A small class-conditioned image flow-matching model, trained from scratch: 64-pixel images.
Rows from block 5, named by matrix and row number. Each number is 128 + 32 x the weight over its row's rms, rounded and kept within 0 to 255. All counts start at 0. Numbers have three digits each. After the name is the row's rms in percent of the matrix's.
# emb: conditioning projection (model.enc.1.2.emb.weight, 64x256), inputs 128-255
emb.0 065:128128128128128128128128128128128128128128128128128128128128128128128128128128128128128128128128128128128128128128128128128128128128128134128128128128128128128128128128128128128128128128128255128128128128128128128000128128128128128128128128128128128128128128128128128128128128128128128128128128128128128128128128128128128128128128128128128128128255128128128128128128128128128128128128
emb.1 066:128128128128128128128128128128128128128128128128128128128128128128128128128128128128128128128128128128128128128128128128128128128128128130128128128128128128128128128128128128128128128128128255128128128128128128128000128128128128128128128128128128128128128128128128128128128128128128128128128128128128128128128128128128128128128128128128128128128255128128128128128128128128128128128128
emb.2 058:128128128128128128128128128128128128128128128128128128128128128128128128128128127128128128128128128128128128128128128128128128128128128134128128128128128128128128128128128128128128128128128255128128128128128128128000128128128128128128128128128128128128128128128128128128128128128128128128128128128128128128128128128128128128128128128128128128128255128128128128128128128128128128128128
emb.3 156:128128128128128128128128128128128128128128128128128128128128128128128128128128033128128128128128128128128128128128128128128128128128128088128128128128128128128128128128128128128128128128128128128128128128128128128147128128128128128128128128128128128128128128128128128128128128128128128128128128128128128128128128128128128128128128128128128128128255128128128128128128128128128128128128
emb.4 077:128128128128128128128128128128128128128128128128128128128128128128128128128128120128128128128128128128128128128128128128128128128128128213128128128128128128128128128128128128128128128128128000128128128128128128128127128128128128128128128128128128128128128128128128128128128128128128128128128128128128128128128128128128128128128128128128128128128000128128128128128128128128128128128128
emb.5 064:128128128128128128128128128128128128128128128128128128128128128128128128128128124128128128128128128128128128128128128128128128128128128130128128128128128128128128128128128128128128128128128255128128128128128128128000128128128128128128128128128128128128128128128128128128128128128128128128128128128128128128128128128128128128128128128128128128128255128128128128128128128128128128128128
emb.6 295:128128128128128128128128128128128128128128128128128128128128128128128128128128255128128128128128128128128128128128128128128128128128128128128128128128128128128128128128128128128128128128128052128128128128128128128128128128128128128128128128128128128128128128128128128128128128128128128128128128128128128128128128128128128128128128128128128128128000128128128128128128128128128128128128
emb.8 058:128128128128128128128128128128128128128128128128128128128128128128128128128128121128128128128128128128128128128128128128128128128128128135128128128128128128128128128128128128128128128128128255128128128128128128128000128128128128128128128128128128128128128128128128128128128128128128128128128128128128128128128128128128128128128128128128128128128255128128128128128128128128128128128128
emb.9 055:128128128128128128128128128128128128128128128128128128128128128128128128128128122128128128128128128128128128128128128128128128128128128141128128128128128128128128128128128128128128128128128255128128128128128128128000128128128128128128128128128128128128128128128128128128128128128128128128128128128128128128128128128128128128128128128128128128128255128128128128128128128128128128128128
emb.10 038:128128128128128128128128128128128128128128128128128128128128128128128128128128124128128128128128128128128128128128128128128128128128128128128128128128128128128128128128128128128128128128128038128128128128128128128141128128128128128128128128128128128128128128128128128128128128128128128128128128128128128128128128128128128128128128128128128128128000128128128128128128128128128128128128
emb.11 049:128128128128128128128128128128128128128128128128128128128128128128128128128128000128128128128128128128128128128128128128128128128128128000128128128128128128128128128128128128128128128128128129128128128128128128128129128128128128128128128128128128128128128128128128128128128128128128128128128128128128128128128128128128128128128128128128128128128114128128128128128128128128128128128128
emb.12 061:128128128128128128128128128128128128128128128128128128128128128128128128128128123128128128128128128128128128128128128128128128128128128136128128128128128128128128128128128128128128128128128255128128128128128128128000128128128128128128128128128128128128128128128128128128128128128128128128128128128128128128128128128128128128128128128128128128128255128128128128128128128128128128128128
emb.13 062:128128128128128128128128128128128128128128128128128128128128128128128128128128123128128128128128128128128128128128128128128128128128128138128128128128128128128128128128128128128128128128128255128128128128128128128000128128128128128128128128128128128128128128128128128128128128128128128128128128128128128128128128128128128128128128128128128128128255128128128128128128128128128128128128
emb.14 140:128128128128128128128128128128128128128128128128128128128128128128128128128128190128128128128128128128128128128128128128128128128128128174128128128128128128128128128128128128128128128128128231128128128128128128128107128128128128128128128128128128128128128128128128128128128128128128128128128128128128128128128128128128128128128128128128128128128237128128128128128128128128128128128128
emb.15 070:128128128128128128128128128128128128128128128128128128128128128128128128128128128128128128128128128128128128128128128128128128128128128129128128128128128128128128128128128128128128128128128255128128128128128128128000128128128128128128128128128128128128128128128128128128128128128128128128128128128128128128128128128128128128128128128128128128128255128128128128128128128128128128128128
emb.16 165:128128128128128128128128128128128128128128128128128128128128128128128128128128173128128128128128128128128128128128128128128128128128128104128128128128128128128128128128128128128128128128128128128128128128128128128255128128128128128128128128128128128128128128128128128128128128128128128128128128128128128128128128128128128128128128128128128128128000128128128128128128128128128128128128
emb.17 018:128128128128128128128128128128128128128128128128128128128128128128128128128128147128128128128128128128128128128128128128128128128128128115128128128128128128128128128128128128128128128128128129128128128128128128128255128128128128128128128128128128128128128128128128128128128128128128128128128128128128128128128128128128128128128128128128128128128108128128128128128128128128128128128128
emb.18 070:128128128128128128128128128128128128128128128128128128128128128128128128128128151128128128128128128128128128128128128128128128128128128123128128128128128128128128128128128128128128128128128128128128128128128128128255128128128128128128128128128128128128128128128128128128128128128128128128128128128128128128128128128128128128128128128128128128128000128128128128128128128128128128128128
emb.19 116:128128128128128128128128128128128128128128128128128128128128128128128128128128000128128128128128128128128128128128128128128128128128128000128128128128128128128128128128128128128128128128128128128128128128128128128128128128128128128128128128128128128128128128128128128128128128128128128128128128128128128128128128128128128128128128128128128128128098128128128128128128128128128128128128
emb.20 037:128128128128128128128128128128128128128128128128128128128128128128128128128128216128128128128128128128128128128128128128128128128128128119128128128128128128128128128128128128128128128128128128128128128128128128128181128128128128128128128128128128128128128128128128128128128128128128128128128128128128128128128128128128128128128128128128128128128000128128128128128128128128128128128128
emb.22 198:128128128128128128128128128128128128128128128128128128128128128128128128128128127128128128128128128128128128128128128128128128128128128255128128128128128128128128128128128128128128128128128128128128128128128128128130128128128128128128128128128128128128128128128128128128128128128128128128128128128128128128128128128128128128128128128128128128128255128128128128128128128128128128128128
emb.23 012:128128128128128128128128128128128128128128128128128128128128128128128128128128161128128128128128128128128128128128128128128128128128128112128128128128128128128128128128128128128128128128128129128128128128128128128255128128128128128128128128128128128128128128128128128128128128128128128128128128128128128128128128128128128128128128128128128128128122128128128128128128128128128128128128
emb.24 133:128128128128128128128128128128128128128128128128128128128128128128128128128128129128128128128128128128128128128128128128128128128128128125128128128128128128128128128128128128128128128128128128128128128128128128128255128128128128128128128128128128128128128128128128128128128128128128128128128128128128128128128128128128128128128128128128128128128000128128128128128128128128128128128128
emb.25 049:128128128128128128128128128128128128128128128128128128128128128128128128128128131128128128128128128128128128128128128128128128128128128122128128128128128128128128128128128128128128128128128128128128128128128128128179128128128128128128128128128128128128128128128128128128128128128128128128128128128128128128128128128128128128128128128128128128128000128128128128128128128128128128128128
emb.26 300:128128128128128128128128128128128128128128128128128128128128128128128128128128037128128128128128128128128128128128128128128128128128128255128128128128128128128128128128128128128128128128128127128128128128128128128123128128128128128128128128128128128128128128128128128128128128128128128128128128128128128128128128128128128128128128128128128128128255128128128128128128128128128128128128
emb.27 114:128128128128128128128128128128128128128128128128128128128128128128128128128128140128128128128128128128128128128128128128128128128128128128128128128128128128128128128128128128128128128128128128128128128128128128128000128128128128128128128128128128128128128128128128128128128128128128128128128128128128128128128128128128128128128128128128128128128157128128128128128128128128128128128128
emb.28 029:128128128128128128128128128128128128128128128128128128128128128128128128128128138128128128128128128128128128128128128128128128128128128119128128128128128128128128128128128128128128128128128129128128128128128128128218128128128128128128128128128128128128128128128128128128128128128128128128128128128128128128128128128128128128128128128128128128128000128128128128128128128128128128128128
emb.29 086:128128128128128128128128128128128128128128128128128128128128128128128128128128173128128128128128128128128128128128128128128128128128128129128128128128128128128128128128128128128128128128128128128128128128128128128000128128128128128128128128128128128128128128128128128128128128128128128128128128128128128128128128128128128128128128128128128128128164128128128128128128128128128128128128
emb.30 005:128128128128128128128128128128128128128128128128128128128128128128128128128128218128128128128128128128128128128128128128128128128128128088128128128128128128128128128128128128128128128128128130128128128128128128128255128128128128128128128128128128128128128128128128128128128128128128128128128128128128128128128128128128128128128128128128128128128114128128128128128128128128128128128128
emb.31 006:128128128128128128128128128128128128128128128128128128128128128128128128128128170128128128128128128128128128128128128128128128128128128087128128128128128128128128128128128128128128128128128130128128128128128128128255128128128128128128128128128128128128128128128128128128128128128128128128128128128128128128128128128128128128128128128128128128128109128128128128128128128128128128128128
emb.32 029:128128128128128128128128128128128128128128128128128128128128128128128128128128128128128128128128128128128128128128128128128128128128128000128128128128128128128128128128128128128128128128128255128128128128128128128112128128128128128128128128128128128128128128128128128128128128128128128128128128128128128128128128128128128128128128128128128128128151128128128128128128128128128128128128
emb.33 030:128128128128128128128128128128128128128128128128128128128128128128128128128128128128128128128128128128128128128128128128128128128128128000128128128128128128128128128128128128128128128128128255128128128128128128128114128128128128128128128128128128128128128128128128128128128128128128128128128128128128128128128128128128128128128128128128128128128154128128128128128128128128128128128128
emb.34 030:128128128128128128128128128128128128128128128128128128128128128128128128128128128128128128128128128128128128128128128128128128128128128000128128128128128128128128128128128128128128128128128255128128128128128128128114128128128128128128128128128128128128128128128128128128128128128128128128128128128128128128128128128128128128128128128128128128128155128128128128128128128128128128128128
emb.36 027:128128128128128128128128128128128128128128128128128128128128128128128128128128128128128128128128128128128128128128128128128128128128128000128128128128128128128128128128128128128128128128128255128128128128128128128110128128128128128128128128128128128128128128128128128128128128128128128128128128128128128128128128128128128128128128128128128128128149128128128128128128128128128128128128
emb.37 052:128128128128128128128128128128128128128128128128128128128128128128128128128128000128128128128128128128128128128128128128128128128128128142128128128128128128128128128128128128127128128128128128128128128128128128128144128128128128128128128128128128128128128128128128128128128128128128128128128128128128128128128128128128128128128128128128128128128045128128128128128128128128128128128128
emb.38 030:128128128128128128128128128128128128128128128128128128128128128128128128128128128128128128128128128128128128128128128128128128128128128000128128128128128128128128128128128128128128128128128255128128128128128128128117128128128128128128128128128128128128128128128128128128128128128128128128128128128128128128128128128128128128128128128128128128128154128128128128128128128128128128128128
emb.39 083:128128128128128128128128128128128128128128128128128128128128128128128128128128096128128128128128128128128128128128128128128128128128128255128128128128128128128128128128128128128128128128128121128128128128128128128128128128128128128128128128128128128128128128128128128128128128128128128128128128128128128128128128128128128128128128128128128128128124128128128128128128128128128128128128
emb.40 025:128128128128128128128128128128128128128128128128128128128128128128128128128128127128128128128128128128128128128128128128128128128128128000128128128128128128128128128128128128128128128128128255128128128128128128128108128128128128128128128128128128128128128128128128128128128128128128128128128128128128128128128128128128128128128128128128128128128145128128128128128128128128128128128128
emb.41 027:128128128128128128128128128128128128128128128128128128128128128128128128128128128128128128128128128128128128128128128128128128128128128000128128128128128128128128128128128128128128128128128255128128128128128128128104128128128128128128128128128128128128128128128128128128128128128128128128128128128128128128128128128128128128128128128128128128128148128128128128128128128128128128128128
emb.42 145:128128128128128128128128128128128128128128128128128128128128128128128128128128128128128128128128128128128128128128128128128128128128128119128128128128128128128128128128128128128128128128128129128128128128128128128128128128128128128128128128128128128128128128128128128128128128128128128128128128128128128128128128128128128128128128128128128128128118128128128128128128128128128128128128
emb.43 026:128128128128128128128128128128128128128128128128128128128128128128128128128128128128128128128128128128128128128128128128128128128128128000128128128128128128128128128128128128128128128128128255128128128128128128128111128128128128128128128128128128128128128128128128128128128128128128128128128128128128128128128128128128128128128128128128128128128148128128128128128128128128128128128128
emb.44 029:128128128128128128128128128128128128128128128128128128128128128128128128128128128128128128128128128128128128128128128128128128128128128000128128128128128128128128128128128128128128128128128255128128128128128128128113128128128128128128128128128128128128128128128128128128128128128128128128128128128128128128128128128128128128128128128128128128128152128128128128128128128128128128128128
emb.45 033:128128128128128128128128128128128128128128128128128128128128128128128128128128129128128128128128128128128128128128128128128128128128128022128128128128128128128128128128128128128128128128128255128128128128128128128116128128128128128128128128128128128128128128128128128128128128128128128128128128128128128128128128128128128128128128128128128128128162128128128128128128128128128128128128
emb.46 140:128128128128128128128128128128128128128128128128128128128128128128128128128128128128128128128128128128128128128128128128128128128128128233128128128128128128128128128128128128128128128128128120128128128128128128128127128128128128128128128128128128128128128128128128128128128128128128128128128128128128128128128128128128128128128128128128128128128127128128128128128128128128128128128128
emb.47 135:128128128128128128128128128128128128128128128128128128128128128128128128128128255128128128128128128128128128128128128128128128128128128140128128128128128128128128128128128128128128128128128000128128128128128128128128128128128128128128128128128128128128128128128128128128128128128128128128128128128128128128128128128128128128128128128128128128128165128128128128128128128128128128128128
emb.48 062:128128128128128128128128128128128128128128128128128128128128128128128128128128116128128128128128128128128128128128128128128128128128128160128128128128128128128128128128128128128128128128128127128128128128128128128155128128128128128128128128128128128128128128128128128128128128128128128128128128128128128128128128128128128128128128128128128128128129128128128128128128128128128128128128
emb.49 074:128128128128128128128128128128128128128128128128128128128128128128128128128128014128128128128128128128128128128128128128128128128128128128128128128128128128128128128128128128128128128128128128128128128128128128128114128128128128128128128128128128128128128128128128128128128128128128128128128128128128128128128128128128128128128128128128128128128255128128128128128128128128128128128128
emb.50 078:128128128128128128128128128128128128128128128128128128128128128128128128128128051128128128128128128128128128128128128128128128128128128128128128128128128128128128128128128128128128128128128128128128128128128128128116128128128128128128128128128128128128128128128128128128128128128128128128128128128128128128128128128128128128128128128128128128128255128128128128128128128128128128128128
emb.51 075:128128128128128128128128128128128128128128128128128128128128128128128128128128032128128128128128128128128128128128128128128128128128128128128128128128128128128128128128128128128128128128128128128128128128128128128114128128128128128128128128128128128128128128128128128128128128128128128128128128128128128128128128128128128128128128128128128128128255128128128128128128128128128128128128
emb.52 120:128128128128128128128128128128128128128128128128128128128128128128128128128128141128128128128128128128128128128128128128128128128128128100128128128128128128128128128128128128128128128128128120128128128128128128128123128128128128128128128128128128128128128128128128128128128128128128128128128128128128128128128128128128128128128128128128128128128143128128128128128128128128128128128128
emb.53 064:128128128128128128128128128128128128128128128128128128128128128128128128128128008128128128128128128128128128128128128128128128128128128129128128128128128128128128128128128128128128128128128045128128128128128128128115128128128128128128128128128128128128128128128128128128128128128128128128128128128128128128128128128128128128128128128128128128128255128128128128128128128128128128128128
emb.54 054:128128128128128128128128128128128128128128128128128128128128128128128128128128002128128128128128128128128128128128128128128128128128128220128128128128128128128128128128128128128128128128128255128128128128128128128134128128128128128128128128128128128128128128128128128128128128128128128128128128128128128128128128128128128128128128128128128128128097128128128128128128128128128128128128
emb.55 074:128128128128128128128128128128128128128128128128128128128128128128128128128128040128128128128128128128128128128128128128128128128128128128128128128128128128128128128128128128128128128128128128128128128128128128128116128128128128128128128128128128128128128128128128128128128128128128128128128128128128128128128128128128128128128128128128128128128255128128128128128128128128128128128128
emb.56 071:128128128128128128128128128128128128128128128128128128128128128128128128128128128128128128128128128128128128128128128128128128128128128125128128128128128128128128128128128128128128128128128000128128128128128128128116128128128128128128128128128128128128128128128128128128128128128128128128128128128128128128128128128128128128128128128128128128128130128128128128128128128128128128128128
emb.57 095:128128128128128128128128128128128128128128128128128128128128128128128128128128142128128128128128128128128128128128128128128128128128128111128128128128128128128128128128128128128128128128128000128128128128128128128121128128128128128128128128128128128128128128128128128128128128128128128128128128128128128128128128128128128128128128128128128128128148128128128128128128128128128128128128
emb.58 074:128128128128128128128128128128128128128128128128128128128128128128128128128128057128128128128128128128128128128128128128128128128128128128128128128128128128128128128128128128128128128128128128128128128128128128128114128128128128128128128128128128128128128128128128128128128128128128128128128128128128128128128128128128128128128128128128128128128255128128128128128128128128128128128128
emb.59 087:128128128128128128128128128128128128128128128128128128128128128128128128128128068128128128128128128128128128128128128128128128128128128128128128128128128128128128128128128128128128128128128128128128128128128128128119128128128128128128128128128128128128128128128128128128128128128128128128128128128128128128128128128128128128128128128128128128128255128128128128128128128128128128128128
emb.60 109:128128128128128128128128128128128128128128128128128128128128128128128128128128214128128128128128128128128128128128128128128128128128128000128128128128128128128128128128128128128128128128128129128128128128128128128255128128128128128128128128128128128128128128128128128128128128128128128128128128128128128128128128128128128128128128128128128128128104128128128128128128128128128128128128
emb.61 075:128128128128128128128128128128128128128128128128128128128128128128128128128128048128128128128128128128128128128128128128128128128128128128128128128128128128128128128128128128128128128128128128128128128128128128128117128128128128128128128128128128128128128128128128128128128128128128128128128128128128128128128128128128128128128128128128128128128255128128128128128128128128128128128128
emb.62 268:128128128128128128128128128128128128128128128128128128128128128128128128128128128128128128128128128128128128128128128128128128128128128130128128128128128128128128128128128128128128128128128159128128128128128128128000128128128128128128128128128128128128128128128128128128128128128128128128128128128128128128128128128128128128128128128128128128128126128128128128128128128128128128128128
emb.63 073:128128128128128128128128128128128128128128128128128128128128128128128128128128048128128128128128128128128128128128128128128128128128128128128128128128128128128128128128128128128128128128128128128128128128128128128114128128128128128128128128128128128128128128128128128128128128128128128128128128128128128128128128128128128128128128128128128128128255128128128128128128128128128128128128